python train.py --positions="learned" --lr_schedule="wsd_sqrt" --warmup_steps=1110 --adamw_weight_decay_other_params=0.05
Rows from block 2, named by matrix and row number. Rows with one number belong to one attention dimension. Each number is 500 + 25 x the weight over its row's rms, rounded and kept within 0 to 999. All counts start at 0. Numbers have three digits each. After the name is the row's rms in percent of the matrix's.
# v: attention query, key and value (stacked) (model.blocks.2.attn.qkv.weight, 720x256, the v third), inputs 0-127
# proj: attention output (model.blocks.2.attn.proj.weight, 256x240, transposed), outputs 0-127
v.100 105:490455502541520483498509527525476529527532484498516446523475516502489490531472511507512566506520511478505549484491505511505520501508538437464506479495498486512504463548498503483541514542541464462529509499520468469495495480488520538490487504513521465430496517508465530499469486498493474489495443545499499521508498507513513470513557508534491463511531492463533524488511522503532537521510
v.101 104:503535503525488473521445478503505488524536494475508557501474513512525479515464467487502479535506474493467429506531538541554484471477495506510524529513531492518523498529512530472525492474513484490493491494479520499496512525522478458541488467485455465531494491520495432502515512502535529534492469542474477498461453514531485507532501485464466507502492516546509498523493523522484469482461
v.102 111:494521502440535508483441468484481530459481557480449498533477504551485539491497482513517484478531481487504487476510467510496519556442486517533515527498567501497501548525563496482492457487471529476507517496498520529542508467482461493485519489487474507480519496516511481497483489499476507530503499506465496519487477500468515476498483511497542526490477498495494501528477476514468459514532
v.103 112:520481488445540492471538507500492487505466539522510475491521498515429507438474497511508544519518435459473513491526501489493530518496507574478510497507539503472536490518493502526449530482492512498490490499542471507493531514478487493495521527504547499488531481549495448533547493522518512520494551508527519525516493487509482506493473541479536490519471533503506538502491484447481519536493
v.104 109:524454546506488521475507516507453532558482502525549470482476517527492499575514554486539487498527525466514495504486487513481512531466511507530481533519475517500482524517518500477494526485471495504510507469508490485552482488513511529486473439477507500481508557494532502496532546513503567523497489485451530488553471506492515505532507480522490518495516520500506513521534532497537447538493
v.105 102:484502562471459506504517505461484518507528516487474508530518555493521517523522505488507515503491473501530482511478515484528503527541507485480481518476471500491476481499496480516547491530528450512466459480472505507527419486513470531525526470505516515466504473488530501505501496484484435482473522522477512543500503492503517479512504564466539467549495496521538463468495500489503513498481
v.106 098:492505511513531554450521500507453506497545501501470548513492538533488522477525513483474462495484495536470495507506504519492508511489523505515534496482516509435442512500502503472519566492481528514495487484551509420492508531469522539497467540480508521475514510485483512526525479470490476517478453479493537510531522506523481524496519488501489527513503498500479468535534506479499518507520
v.107 105:485483531492493494511509501509536530475500503517525485530501485489473491513558511526503487513490522505503488480498521453489533515492477486533490453472512490534521530495511486500515508483466535495481493493511541465514498431529454471490513477496511471502493524499475491510538510538540542488493510505480499518482512526498505490506553477491490475477483470559496518460489573518492486511483
v.108 111:537503526485509501529508509518520539544499472485500517520490478522538510508492465534481458550516525500512520515533517470476516474523529488491501540513507533550509520526477488493464548518540478515487492508479507506483491493508486514510519495480503496507500498528502479447531482550482541456536532531482508479485495489494475514511500512467495542499504509510476489576501459511476536502478
v.109 114:473515533510484514471507530527509475528489499488497474469527514499510467507531517482536538475459500510488487480540509503525502495504481491511494457529475486502489478486497492499491492448491496494503460490522507541524465500524487489530502445511508491519489520520518500506509502480500490477473445478503543489516537509481515492454519498515480545491502454476481506464493482513483530458554
v.110 106:510544456494519539479490525530510487496482488525530514515463483566485503488485501554521493501478511476547471508511483523503466496475548486470503535543496513523515482497514517485500526484496505541539506462495531517500528508528460523490516466497515487540449485504510471498521490472534516498517501521469507501520530523486495494536462519453493491502551474549471507503477501511492560462485
v.111 102:495453510503525491469458456517495489495500490494519484490511505444495518481507474482449450518477500530525484492545516543494543482483541549509499526523460506476508484510535531519476498513472500444520480519510472500484459465483478470503494500529490488510496444524472519515476491501545481519472467518505500527505477545494489519497491520476465510478477491490484499551479517515508520492500
v.112 093:494510523504491464478477508530473531427535448552491527484473514475511512477517503526481479503455520445489495526454479492511472517468520517491522503480467476536491494516502499469546507500471528485506497477488471500500510502494459482527511480484499487479469536528491471469516486530548483529466508507462547460505500507524517480445464479523496489489500467474523443474467487480547523474557
v.113 105:529527518513522508484525465488472502467546505527518504470495467494492544485470497516501508545512499516491513483499524478488495467539546485512478476485568471504480515467530503538489523519464555500521477515502483484453545452453529497535483484505488515500497504522452468498487493492490494472505516515433499510512459508472499491502499535467564489525460508506482507482505525506468513497482
v.114 100:485467552495500559477523499412519491509499479532538491509486472481510484471509465473484519493532508490503442534510479465507496464488536500519474504535486512533451506505505496505471526477537455526491471496519451468525497473504544471493499478530465474485488498525464433487498492487535468493486487503470478484466467476505530496524474513506514481483499511504448444457537507524468481517454
v.115 101:510522489480506492464493500496527511469470512489531490494501456560483485553514487525499499474475539471514519514500528510493499493430540498479493472510477539519514491490554500523468498502507532435463540499546470480505501478515500446536433510526545508444475540458524490462534514544485503484521481521501507476489500538532504528488506447487509517480530531537457538469474526496508519532515
v.116 103:536481540536510494509495530465450465518500465469513475476523481533501465521535482510535462477490478518502496490497540466490498511474506499505520465472492541469511499517510465501489517483495504484512477501507520496489469494502480530516492486470496493477483492488491540469522499510496523491527525490454518546491514528465508521448458508486516562468505516509480521525499485521458532518526
v.117 109:473528522481487477502514504518466503496501502521462482486502513496486537506507537482477498511480519515508536495523525496477489507487518487468501508495462488488481500483506472509473514519504504482482510478519471477523512486467518515500484506518458549477437489507529515436535524504485561520467529494526459522516503477502485478545532457544491523512535420497491495517492478517540514494481
v.118 116:446499518516494463488467523532532496474454525510485458475493519544462490505449476491532490490537528473527501515496535499489519479463506491480505451493518489502515516505547473551511482496502498486486521498491526537496506464538520513516462507474508541479511511511538560499538519492478500494447504456512511525501519503488522489507499498474530522493494544522496510503503551487503481496519
v.119 100:551484536477468495517513514511481516528517547461534485517493474469495485499499502457503526494527460479503511514550494526524437496496494504479530517489515527507504451514476523465502505466509529481476546487520499566478527551464503483492515494504489481485528493499524485483515509519491520493496435486507494482507449528491458495473521551516510520493466477530503500538524525542513523473472
v.120 100:444483467498506484455488523455502495507480474490454471505511532543545464494491504535482505487526501487488497483474545469554506473499470524483513472561522503477533497486475509495532489504505504521510514487478479466472488467516513525540491518487525510480494455458474520457488498479524499496574519517472524541491527516477502440499490540486529487459497453491549473488521504486516497563463
v.121 108:503496531496552520491508503459502477463435552487501507485477528463482489481452475499480507477496511507532506526514505498493531493494490551511529491506525477529510467498454516523493501509480508524498539509472519512512490510478479486509498568476488546505503500521445482489491523538513500512512474514476514557478421528521476532505516475502519478524459510513486473552499470501494481480472
v.122 106:543498550512463486476495516509488569454484524537513483494479513509500478511495508495504489474487507525495482490509486519475523485507461513520510559490550504483518483495520511501486484514495471514520507484464494553534473553525533506500536543521506494492518504544518548499464484491441491537540502533511531509558494448500506500535470505527537513466513509469506465497484490497473552510507
v.123 100:466488482512500487453502498495493438507489491474480475512505490510529520475521472469511519531496478531450499476464508453458469547500487491497465476527509508497479527468460492513505507513545470476471446524505470508474486507469535484517512498514510499478540521499501448509505509495511523464477520542520515466528464476503494515490496516494508500459517496503488494486505487468492515505519
v.124 105:510527528536493501488530464528470519470442510463501461514509503552554543526521525506515518530523501507497496471484517467492512545444524518465477493502528481513555493496492483517545532547511524494491484516537516447512485552466497522507509496481539499531492494492487514530514500491480522505494524510468472502504499456465539504472477489504528514514505474498479517531475532479516547488483
v.125 112:530499472527495508498530512535518507509504528531505495499468505485549491516474503517474475535505531463476465502525504504496507517467515502495468507486455492488514505464535438534480468513469527515543512528503482546479505498510498525502485517503466476524475509463519538495530526535492488470476523498512518455558501502485542533479491502522516457483531457476496465468500446456464499513532
v.126 112:464512474496461474489464550509507447485461506531468446491456498524464449496520527514510478481490491468546469496461467491501492511510517531495531505506507477468512503535511510509518513479527521505485509461492512490533509473481511530496512500452539529534459497450474507500528506508482477520538557494492480511546552476499478483482502493494547520471542571499512494501507541501499499530510
v.127 100:530502477559479507500496495490501542485499467497491508537515509508497523501526527498515513484503518497519496438533506492521546536466510491518494499485470491446492434518506499487480484501430498495519521540513507477470486505508489531471515523497522461532476496470498482467458470493530517512538524532504487480495476500527498496476521458467529526504480495504505469455499514500490563471442
v.128 101:479524514537507466459519503484476533500526485479482453507468556475508493491437508484478519496469485521473486476532503473502499503497524532470511465488515501529490477530526483485482512516494446478518482490499519491534525517490454487521495462475476545518443495553562512533526521513475478506517497555428527518495514480522529524483475498519474467473520481550447527496500488431454495493541
v.129 098:463526512510520461454509531490521501506513536500488486470452466500491520507499466521518546525488473507511470494506487489521489506496501481505513491485488465524515526479481523471513500511524481493481463537457476509486506493490471518491539527541449454545449535528521508463498509532488439501483495517472518454450512465501476478481546489511457534482470527500450525421479490545535475453526
v.130 097:487489475495508528501494501484495506480520465544508499520492483565521511539525483466494491499481475458521446525467459465503501506487524480541503479469485522518537519462497495489481438469466536466503503520499469482513554504547521438510518466504504511542517496516527496512468502478478590517485503519508498516519495503451466464507500492509496482537506524489500522486486518511519525516497
v.131 107:492518501443487511538528444517511511493502466479484508454524494499531522520493520552500518491475508493471509519490470527458502512491443548474503481486464495462533487499532488480518510523495521480513506519532488483467508496477479494532552487508481490475516471489456467494514484528544496538520497516484512487513465501499491504500503507514493469526484509493514542487491455539488517540529
v.132 099:458508467510500519564501474509525528528482520542516477437460475504456515473444511507495529511531492533501520464538532504515531487427489501483492502452494486449531470519524496458518474533544488481501528495481518478508461492528458465478510514498520515508491505494512496492500530505506443500489542457513506533496491507510538493448482508485518488477488539498514516514492501480492485487468
v.133 099:491519531480454486502492524526492456517507511495489440505544496478532458494484486511518456506502508532499535458483518523523546476444515509479493463543500517473478514498507520490513513465523487495525485511546511496484513465461507516498479457508499497482525517519511502496473478456498506525510522499467518483492485493483494516518477473469559491500490518494494469516501563518529535521490
v.134 109:460553495464489520514510523527515490486441489509470470513514501530519512447504511503489452515533505503477507480477507507522534527502543536489486498492475498469466501501502486441572540478443474468491472521508496498506527553465467544521450487477528504478458556521493470512498490532532479511520534496493540486552510487498486488442490500466494502523508453494502508480563534548509480492508
v.135 100:557510493468507481481482517475452513467498509484537569484493516519476487536507538529524488455505486541527485497553484502469493522497497496513523528536515491519481509517507523513478536549494512433517513495532518515488481487540476508478540498508518490488531530492512466496487498524465486523517527500494466543463473560496520498511506558488536548504456485532504535523533549489517496515511
v.136 100:470526519512546494504488513501491496481472499454496510538532505526534477513484457514559497471547509524490520491500461488478481491462497494453512484494477453504523490479463489506460490499497522503525499475496476523480518537477488503462513476511504526499495491458540455465508512505433479536489525494504477501502498516535512521547512498465508523512498503533489508521504443501476509514495
v.137 108:572506569483519496526511468488541504468507520441505523490489476503476457487490475457471485542452479540493482517531483480478504511507488517471493504494496552493482492523507519489478460506526482492518528457485545514498485482493528469497509531525499535508493459500451512487454483471482516533496494493506502501516443509479504508475489501524515476495510493541498552518486507506482501535502
v.138 110:461509469500517514486531507502481522486493558518495514526509560508497504490501508451555544498528547484511482458481514452482499479518511516481486484538510500479504527509537496487491544482500489442478503540544504485452512486481530546458509501490492505500548517482475518517510490495499491514538502475501551538499450498498502545510497517509514487513501498476513499518490518498481466472510
v.139 093:488491527495486514502537491498497515508506523501454494493494488540505476466499474529527468506461473492507529467488429515489494523481479483455492505513526531527539506515491491527558495524525508478468511537429519492486497557520486513549555482546539471454517472512533442495518486456489517489534544494536509468541504501551473486483480512508513541528506480535510511470486538472488493518505
v.140 097:508521492505496492534459496499485497492502526456516523485528544505464497491476492521495508488491511535494494504493501486495504452489453496513502520503513515511517485515475483504463467503500497499537547476527522465497491482475516440543522558525509489522500507512488476534484485514506470507504523514497489493497488504531517525554496521547487515508519466509492466493472517527481484575540
v.141 104:523530512487543494525489502488483485462544481507479508497515524517523529543534500503524498515516477482501514489525504480516531526491508500462479540520499460489508526527540494508508510456473489488536543468484521487527521454513532534517508473504481518460520495473525545472502503474470540477525487469463547485495453456478475495542475505476496533483460473448525496497520554505456475487509
v.142 107:513507498452525525497474546448495486506555492524497499458516437479518477524519476476471534463505505510492522504496462494500483518510495475485476486503489483532484514464496534472523542506498495530517515522488520540498442467481469489469504512555560505478536466456511465529512495500492527484532494528483537494496473484473500496463504526498490466505498451510519534476531514511518524530505
v.143 110:508504548511497478526442529509527478474480440466501509519489466529492570493494480536512511521541492498523495477457518513521513484468479510474502544466512472481502511472512484470501528527480493524499500503504485459490489503522487505489497493494531525498466495464476514512521495479494567572481474516474519485492535519503490515454488500493491506498526552517572504507491561471503490490474
v.144 102:511470496489503483450504545528541496497512518503501508465474449506515534478507486487462507533493510484498518534488521489515497503549493513459529495473488459487478503467447541533520501487512484507525461517520492520507495503479471487493491475495478515509494475513517508535491498505490497496465508509498467480524512502476504485480483549504450512483477520522516495532497475488507496449549
v.145 098:502473516432512462506553514501489448515548501446471533502468553515519521420522481486498513474508496497510495478467515483505492498503467509493479501491515533487463545485504506514507525486507501491486477523491517505508516529500547533523484492512462516509506486498481476483437514514444517492564452503526507534464507503491514537477522449515537533504469483525503529504448474477536510518519
v.146 096:478507502508479473500511517482520468503447490506459483561535487482467476465514498513534522495529518493511494502487499504528482482503494495492509488493493478501546497483495490529525551508510520490514477498523516493466469485503522513519493486451485518478490487526489493475505479477457500494496457530501465511497533499478471522486471549469500519499501501496543490500493475526514489472471
v.147 104:518520519506508481476476468498492508498464480559495510492502529526514542503535479533500476486469488494480528445488510452444501498505493511508492557478485547518485476485531509511490490478492483464502476468490518467493494472496525462502521483512524488524528495484487511504461446509492513535492520487511510496490498466470503519484469492501517464563540553436465472456506461483504533509488
v.148 102:509483492521482506503539485506512516482536495478527446535514511505527481504520529496447523528497519504504507522464497531506434460519498487504445503465475495542484504529515529541489506541494499479458475509537496528458499507487554512493483481470492516490513481541507553516500476534499496510507469530528497490507505528490501488455497511478484534545531509472555499518499479534542485513465
v.149 101:524477488495487523485527493486481495482492557516502538567492487530496516541465460517520527522431470497498471494539465474531540504531478495492472512487515522505532542482536520457463467483517463524532520503467529522484475475514490457547521492509484485511470484509508473480545535518543473520518489498537503522509508461520526553507479456498472481498512478499484512498477514510480506497510
v.150 091:514496462466487488451456480514484559502506502476460510507495495509467523474480521519475453526494488470503515497508536514534535475500449529522514508501481522512501508476525518526532486529456499472517514520533448503499477526469461537505499495448488488488497495476491497494561492496521503510539507528506496494491535463529529499503492504523471488469517481511511530506469516504496517513483
v.151 106:452474496469489478485482526498469464521529515511474459486493468488490540525501488473525519512537478491535534466488533492501539493513493469489508531509466551524507526481512473498516507495523505468468453486517516508487543461545492506522463490541498482511481496478501476503497546499494495514519475512518482530507482562462511494495517508517508520525493508507510479490506500525539454473488
proj.100 101:548501469482454535533502476487530561488484504513531544502528480477456498494548527517473499503488522535489484494454484486522502498474470517508488543500471520505508514499532468512449512493508531496502510524511490511493499512504488498546513514519492469552508524499514499498507461460495516487507520493508481499537497509504500508485511490477507507487498508505496453488497519512438462508498
proj.101 107:505545480472483517493530507442511447505471499517498502476498486484508473528499552544490486467475520538517521487531518484468538505521502512493465462513492500472485460479503482510485513523503488528520486562501503456439478527504548525480526486549502522460517508490492517492505519507472496477473486436481496523469527465480519479483444512511508501483520524472443488461541467555506536473510
proj.102 102:485513519529513528498536546523498487534469477525510532415507495515526454546522511481494517501517475477475529518504531520502524484491491517506494478493475473499514471483475463453501550499524510485511530535496493460472519512517488529511481491513550511512524481472519550473542505511544499496490483526494566493542491484496515492486479480472449491475541480509511491516520548474517523478443
proj.103 101:478483515535463539513520493489480528470549496466504487549495526451543483520507476507491463540504518501474471491471494462471510465503513509523490541477510514483502483513489477467499522525505514488467479466485488503494564484468476519497456501535466513509476480514465521479460499508518518531482460501528518488477475464466492513538495505485493526430481471499465516481499512537482525498492
proj.104 102:477531491543558516505481490501512531438496479508449490468500490509532503457530480534476472536487474506466504484511519450519499495485507508507478492481508443480525525499517483553509457507468492513472492483498498500456537536504494464533503509486490459483539463512510526487532431526453474536517527484526476537506515504522508523464467492504500515502470508534517540517493455498493500476493
proj.105 110:512505494506532451528491500496473488484485482464505553528493470452490485482464497510528475485544465510517476464490489465520534560530507517476490474557506500496503490479462516480487525524528506478530533507508512493503548526517517490501492514514503462510548506497524500480524491497472516508503549507477505471536480493501487474523474435486487518478485491489491508534467513518475502509535
proj.106 101:525524518494517450509489525475516484493487474476506482480566504489509475535511530536523475472500458509503494510535503506514491520486456501495478482491493472506560511507491490476553441512492449453551493513490496523503527496494478508494506495496508496532470535506512510475507500498498522508548518467493544511494507497515528490535521538528494496525496515495565486487494482534473522482470
proj.107 102:511496505498497493527478506502477517520492539505521514487464519512488503510490482475512515511507465527513485554475478534525490488517533519476513532502481517503474524508500523500517524523505457539526476493496499484455465515480525488542488533513533528500485489553492492528499495497493471522505509492525488472449470534514497531504444504521496521542490504491490513525480505575549527489522
proj.108 098:502485475539492514498532483528454502453505554526462508529495526474499510477492495506525461452502517485494478482509514555557525514504482497552511444559512498471451473491487530510544495498488518497519480514472506487498484502499483513478491506483481544506518515484436507524492506452537484515526514508532472487505526541513486484474503490513523482549475495485467505464504522471523460543452
proj.109 105:505518501456494480524485509474531458504498515483487483505480486498473537487481529499447499476525477506493554523468482521534510534519480492449507519485555491496491537485514489514461490532484540507506498455492486473451519507491495514469544521479495492512484446491506497493459490478442490522506518513498497528484513498504507512534512483498526479509428506494548500533472530518478520525487
proj.110 100:535494495491456492493479483538531495492502511481514462455505496498499448492496475469490511514462490526477521528517506542529528491525462519524528485470529497543501530456478486482497486499558471447470503539559489470522481540539499502520492518486496512502504540514499473477480539512495486528465499503513464481481485456506515497465519489492518545500451521477498525503491554483537466505519
proj.111 102:506566496481471526518526522450532519487492513519527522531533487543530464511525480513560506475534483541492500519458504497519485547493541468480518478487516484524484534468486461497513535469487510516481494513502500490515547494499507488492483524486544526488540502494509498456525505472487516493533534492535529502483477476498528501496513507465538519520513517487492497497519506507511506498487
proj.112 100:489510483522452498486498500451493484506494536471509459455507509500509513451487507488480504488518487542505481489494524497449494470486459465507495499499504511448522469492499489523521524485519487510499442489491473480474445542519537491435475553475481549552484523524497521504512506460490489495548508494500456513496464529468468530538505510498493476526521477548515528491536522526463502536477
proj.113 100:460503499479467524463509495522516500510497501549486505530513512452475510531508506525451482512488463522484454533464490548555448483465523483563471526529484535503496514535499497474480473502523496506503475507530527531502501526498496557500511509477465528459526515479480502510492512501560572467490509539529524515468478463550524499475520465533454474470519535504522520508516514534522527509505
proj.114 097:530517488492527494476496491548468515504557479496478510508482479485466546535482538528493529542518475479491486477435543496480505500514500491485518447478539509450537493511477514536500458534511516512503505524469524508452507513524490545514500492471492580496514494522542551501504511511506528484498486523530500520533471494515441527487504487501483546476511461502530537490514491497500527500487
proj.115 103:468500449511458504500450490557466495516545482477475490517512495490513479500547529495496481539488501494488492496500478444536488532551475500491475521516521487513499466488524494488516497517502518513487526542484475511552470520493595518510507521485521530551470508503488491501483485503514493501489495469525497474488466520477490442505485509490497534492534537458517515498526500529508479478491
proj.116 102:508531497525454495491498499554548524519497539499489512547514492490510495486491531503465471516485536478479526491493512490483506495515498511486476488524515486551511462467510527509540521500515492473499542493428488509532468474476554475492487470476496520511509503516483478547490453458524477511521515513506483461480499524549483485509491484526476446457523501493560470462499480501559467497469
proj.117 104:485483488504496484439507509459524498516495517482530527503468511518499500476477470500498497510518488486520469505502464494519537472501499471516507492537506525514514544516509500521463457533472485552515457507506507513475483456522505461528508525513509438469512466533486486478480525529539446510518550491464517468483467488442449501453488501441492491503486536519515507489475503517501497511540
proj.118 109:533480517480490528514512492512541504509539517501474482514516478541538535507525537473496474513477482522524527483496478511523521503500543534497466558532445487529436498482474525524473508475518489530521515472503480514478493513470549510456478512550495474503461495461471473459443500521518475466515498503489488472534467492481504484483540466539451482483549470472532521485495527537480500527500
proj.119 107:489504470503513541498506529514519498528498495520464455460467529518494494482491478535488471511486500515477514492490509491471550491521510519509471513495505533490457523495515504513499497491510423512516468499519529447528477499467516519492539480462513528499455480513482463523487536516532481505484536461541514534506513492487465513526489470488523507498509530529475508455455493470477454496505
proj.120 099:502508575499535485508475487494481487510478543475534507520539476483507467491481525518531532504466521526503514508522530488481472502514484518505491474482481502498493458493502513471503529508465500475490471498528518487547492516455476474484518512498484529474462499532529468515489481470535491517457481522526502455485449492526485524491501531473465487478516477502476527445470516484496530441497
proj.121 109:501498468519474508464501477515487492490560468496491486484513526514511492499529522490545528495521511510472481470520513515527445467497493493480510520523507466465476533505549491422536538496535546466480451487490515475546499475490493513508518495503552492483521476507535496527477454485484477497527535454543506425483498483492477515541521512500535515472506468480496485476487519515527526470559
proj.122 100:486507483504506548509502454505463430530502507536528506533517498499505477484526455514533556511509477520517500483499541503482508498497524483459462482505494487486485494485512476498486501499461507469468499514515520502504526551552455505552473459462492502524484480486508498544490451480527528465547485510518506497502529512507520508467531524512484478512485456482468500547498515463527509514487
proj.123 104:537469546515474494527500513485536542498455516531494463492470543527462490484492512497502473447502511513546509530506500518540471485497504485483508494447525528479497483487498537494485494499434542469539509513504480471523467458554535521488441528461477453518489505534550507533494490512520494494480517506503521496510543491501486535481507459492493503509499503500547523514463479513512489517479
proj.124 103:504514491468512498516468505505495526539505515553554513513500510531468442486505513484441488468459519509465501549476503510521476505518493472499517507509496469516510477501498506500515542486497496528537536476446485465488526478487524460510472496460450502521491536490533525503460482519472467519492500488481503509530490506543495514473511482478490527472484492499482515508488504522542456505498
proj.125 106:484497493489531481508507484501535530476517480490514547507458489517457540502491502501545515501447497536531473532542454459497492481497502544480521541478507509507493478544488499508524518504545513513526516453484530476520480530479450475497491508513491543497537532517520467490474513469488517528490522510531462478474511435503465498509489519483496497514456516512528516491465524514477533472471
proj.126 104:504488523459474518506491501548460510511555496431494489478551459495522493515483478532498552545503509523493559461493509509503464494493468485478435480513508489526492516487497500491522493517510521497523501535484485522485473545535502488515475461514516466494508495526532485515489483508495474497449475525504526488503489527519544532485478476514502516503484465518453540489492536526465539508509
proj.127 096:439456522463471490513499470492543483476474522555552523509471470495470497523446508486496493479476491502481520524524508500484509416448500502486489494527519537534530514538524493477465505524508515511500546472490494473530509503526526508476466485479477506431504491525508529519529522501499484467449503500510457456503459527528519507525488515490492518485491531509491473501519538427476442499494
proj.128 103:510455520505496542523478478533573492529473494564494511502499480536500488486515511527501472526535502530496449511541476479457533499535458496509497503525530473492514493463501469520527528501495557524530515544536513530491511531488525500472464509511557515484522497486460444477544506479528493486493482494531446498477509546508505479509530498510501531557486503476527474534501522502544524502450
proj.129 096:527491527484474524525506487509500487487515509473511474534510485530523475466527535475474495494504495507473506518507522501502495540532494504474527530528545501502532455484519511514500491505528487530473500475535547494494473554504460469512516501482482513484528495472509443549500474531497518482516479469527532547482483536536489521500472484481484498463503527539456524529478490521446530531469
proj.130 096:518523540519492506525524521466501496492490479507484501510477509479489466517509492494479514508529520540478505502476514514536535525518532443445478498514510468503474485514492521492528510517491496481509502490459517546506485498458494503516495485528504555484513472504441507535489521506532485492498492484465423496533475522499557505488539479465511510474489479500472518506476544480517440530434
proj.131 104:476453523494479506506518511469470530500518531514459490557462558532504470483532477492495492510506546495460508500508558510514489527477506494478520492485535464488503470477467479538498530488505503475485458480506483522562471501526527528496509547485573494486498527505531538516513493511495491494529464486504474512492494461496491488488524532508526538494480477447491518461512527459469478510472
proj.132 102:506492462488490508481509539517458467524518488487512498569524497511503468514522485497469507472494478507529448476523463490481488503497502523488495496511516490492448539475530494551510538532475494507507499481517427497495464511502490490486489488525523490527491525485522502457501526485473535471497414565527501503514502452496499527532498495542466543509491536504477502513508509533489510532505
proj.133 101:492453482504487525518518523437485476508482511487519484506477479526458503538526543543525524464511508463490491503485478515500466526530490524530522509505520500520479491475450474484508480546468485547484535443490499495488484445512471491508505490483537489454486483471483491529499492516495491477545509491516529500525468501506492499495498500528505502504517494480503523508528485501496451483496
proj.134 107:528458549546543499508503480481472509502529505480503500514525472518496476519526500492483519507481513505503485499464550517492494478459465491502507473512549517524522485494491535510447447491532496480514519499476527513479465484498483462446469508464540467442495518490465469483504493509529527498515519506528468484440447487505480521523512476472502530464501535516541492506489494485483504475507
proj.135 103:492529487515470507496492490549486456477499478510509441496507540521505503457496471493481535498483529462463527500492475481522500526529480508508487473487481502522534475474524505478524534494478507549534498517517479487477528511536496499519526499523495521490478489541455523498543508511500542505505497525507504486511470454488492450504483478492474499476529539461476506453485465506488458463509
proj.136 099:525484527522484531508487493470466440487503527528506468487484527479489501436511548507500506497473501492458486508458513491502463482503496509491491498513492515493513490502518511532507503458471518483485524476497514477490472520470484545539521478503450463485474507523474545559473529526524507495473515501490496494503517487502504447478504460527510511463492514453532462490478524428506486445489
proj.137 107:479472477502468547465480536529471512512493486528481513551490508471514562510512533509530481472506560454511525538480484504515483522507520447506503520557440479506519483493485461544486529495488516479517464533490518487522520540471487496514514474502521531464484528504477526466553526521496515481501578509464490530495481461541500507490494478469525490506519500494510487476484464513559526532540
proj.138 108:485454523492459454469502468489509497518532458504525446500503475499524517507481494531475479495456537485504450474476494536533504498493469501543500480490468510514492477477505508511479510488491581524517483501458476511491524476502502450533486511520563490503538472439497512517488498549490498462494468476485501497492517511510500505520491478530509540451527479519538513493509461516492478512467
proj.139 100:493487521521482520525476509494507485488510507510518531472470462481479468495483508491495484489503526525476500484496459488493522473530458471511547465466498521480440516517512474452501484520501490514529523455523535493523510523509490553478473498489495522517536554496486575488459522522445503511457488489490521514477497483472475536512537534530495460484505504468510484534527488495514508506448
proj.140 101:495475465498462528511545500517488515508464467512493462518476461511537487455492491502533511496510519482488492482487498512510480538483513523483492470520522493470523519522512477503491471507495440498453477533509498558540498544506498540482501437475430501467412496494527531455523490486523481530505497480490485500497476500469500526486518497491540508486533474461478494500507491505551530462468
proj.141 106:478460528473480469514519469504487514530473551513504482493516483474483486467509560464502486442522557472455531520478502476518512520476478535534498454523510516466470445547487495485500515498494486510469485531543506472506553492449472510478476539472535504545513516454461447481497483475523457486528511533523499501517517496508490504452472509536511478523509506524492509516484458465526472509487
proj.142 104:463483498501472490510527486503508526503486495522490505479534525458470518481515504475543499512514505473467503489465536505540509518461509532450515514503471479497487486536464528519523457523480445499506508496493541521475499482498524559523515485506474456452544505523486494533511512499441498498510495528532520499492473519546475493506504489477528499509448543476537515461504506478490489554497
proj.143 105:467527476525503507447508465476468452493514532482517499499528511544550466542510563506468501507481504546518473540517540476464474470500520482492492496555496522539523541492497551557474502496473496476501538494556510498511497500478491496475472499505497507537508496530534488494496481551482480483527521506487519537505479442512505477541485504515516533506477508499481530488499522513533496476463
proj.144 096:497489516515477527522520495478473531492492515528492549510508505468499458508484484495537475474517481509487489489483487499536531491481479492534466505512470500510487518517525471470518507535499489497534490468488483513569522496530498511496460506505504462528524508512511504460526532524491488547487503479498516476484516472505488521557463460504487509478514503474477534502523522547528479516516
proj.145 096:505536508522440496494516528487529540479487489496564445497549468496482481555477513483495481536503437504499520483500484503473483486501492527458497506492486521501502472526513525476495504525499483466484494487534504542474507507532466504529481475521489496466511481523514480495485493497515545529464484560460498497506459506496496461477466508495467485541512498523502507489517498517507510517508
proj.146 090:517485511521475519468504518483463532467508461509480475464465535522524491498496456512509514511511486458478527521487498506480482474478483491503518527528464471450494489487493447427486503516501520492460462518495505471482510535484494537511481525517517552495485510536492501498533479499510440479491483509508495490514485531517518482460518472528513499486515508472498499491510508493505498487494
proj.147 094:483513501504492519481504517548532483529473481511495470492493487478508472523491526501477532498530508569509550541518505505508479466519485480493520450496500485479487536512521494498579501481481484489480509480528542548546454488564503479524507477476488486446515549497502474479474503459473424444506508529502466534501477506487521469495500540543521469475503485494466479557478507485508524496474
proj.148 096:479467459512520500546437522486513509480483522461474561464492499486470495474515487516552466488527499509499496566514544422433545488483521481484524489515510482536468507508541481503497512491527504498476474491497494481484479500499453491508501505540496507473515514504465493489496480482459531514498500510524490508509491468484550513457501490468512502502520519527489497482520545487475551475536
proj.149 095:483512499475486501475468502469538488530500476507512478440499493479538465494518535458470525466507492520552474503494493492448466507486504478487500571490505510549499507486479511562489519504517491508484479498540486470495509479502533518476493503507506489486523504494543482481486494463480488522493484552467493493476447494476489502497486522475504485454481496504504502523502550481482477501496
proj.150 089:482550523499567518494583500509529508507491556487521524477497496518538535488514495533476497483508539531501538504509506499509449551536509498482519518520501478505473496506484499486522486526540519522504529474496518505557521512491476486552510485515466533547457499490496538477450465531535502502497478495508497492497443539459478509500549528518521476513466494466475515494486485524520516513507
proj.151 097:546507454533484504520509504510497488514503458560505553502490514486495453540506513522485496485472464499508447529499490508484502506510469524474494507499502457460505492514499548504556485529456477482469472482481514516500486537476486530492489513501519475538510514536493504460551454464494521493488497483456549451540523517542483518453490522474508500535504510479475495520497487467474519510535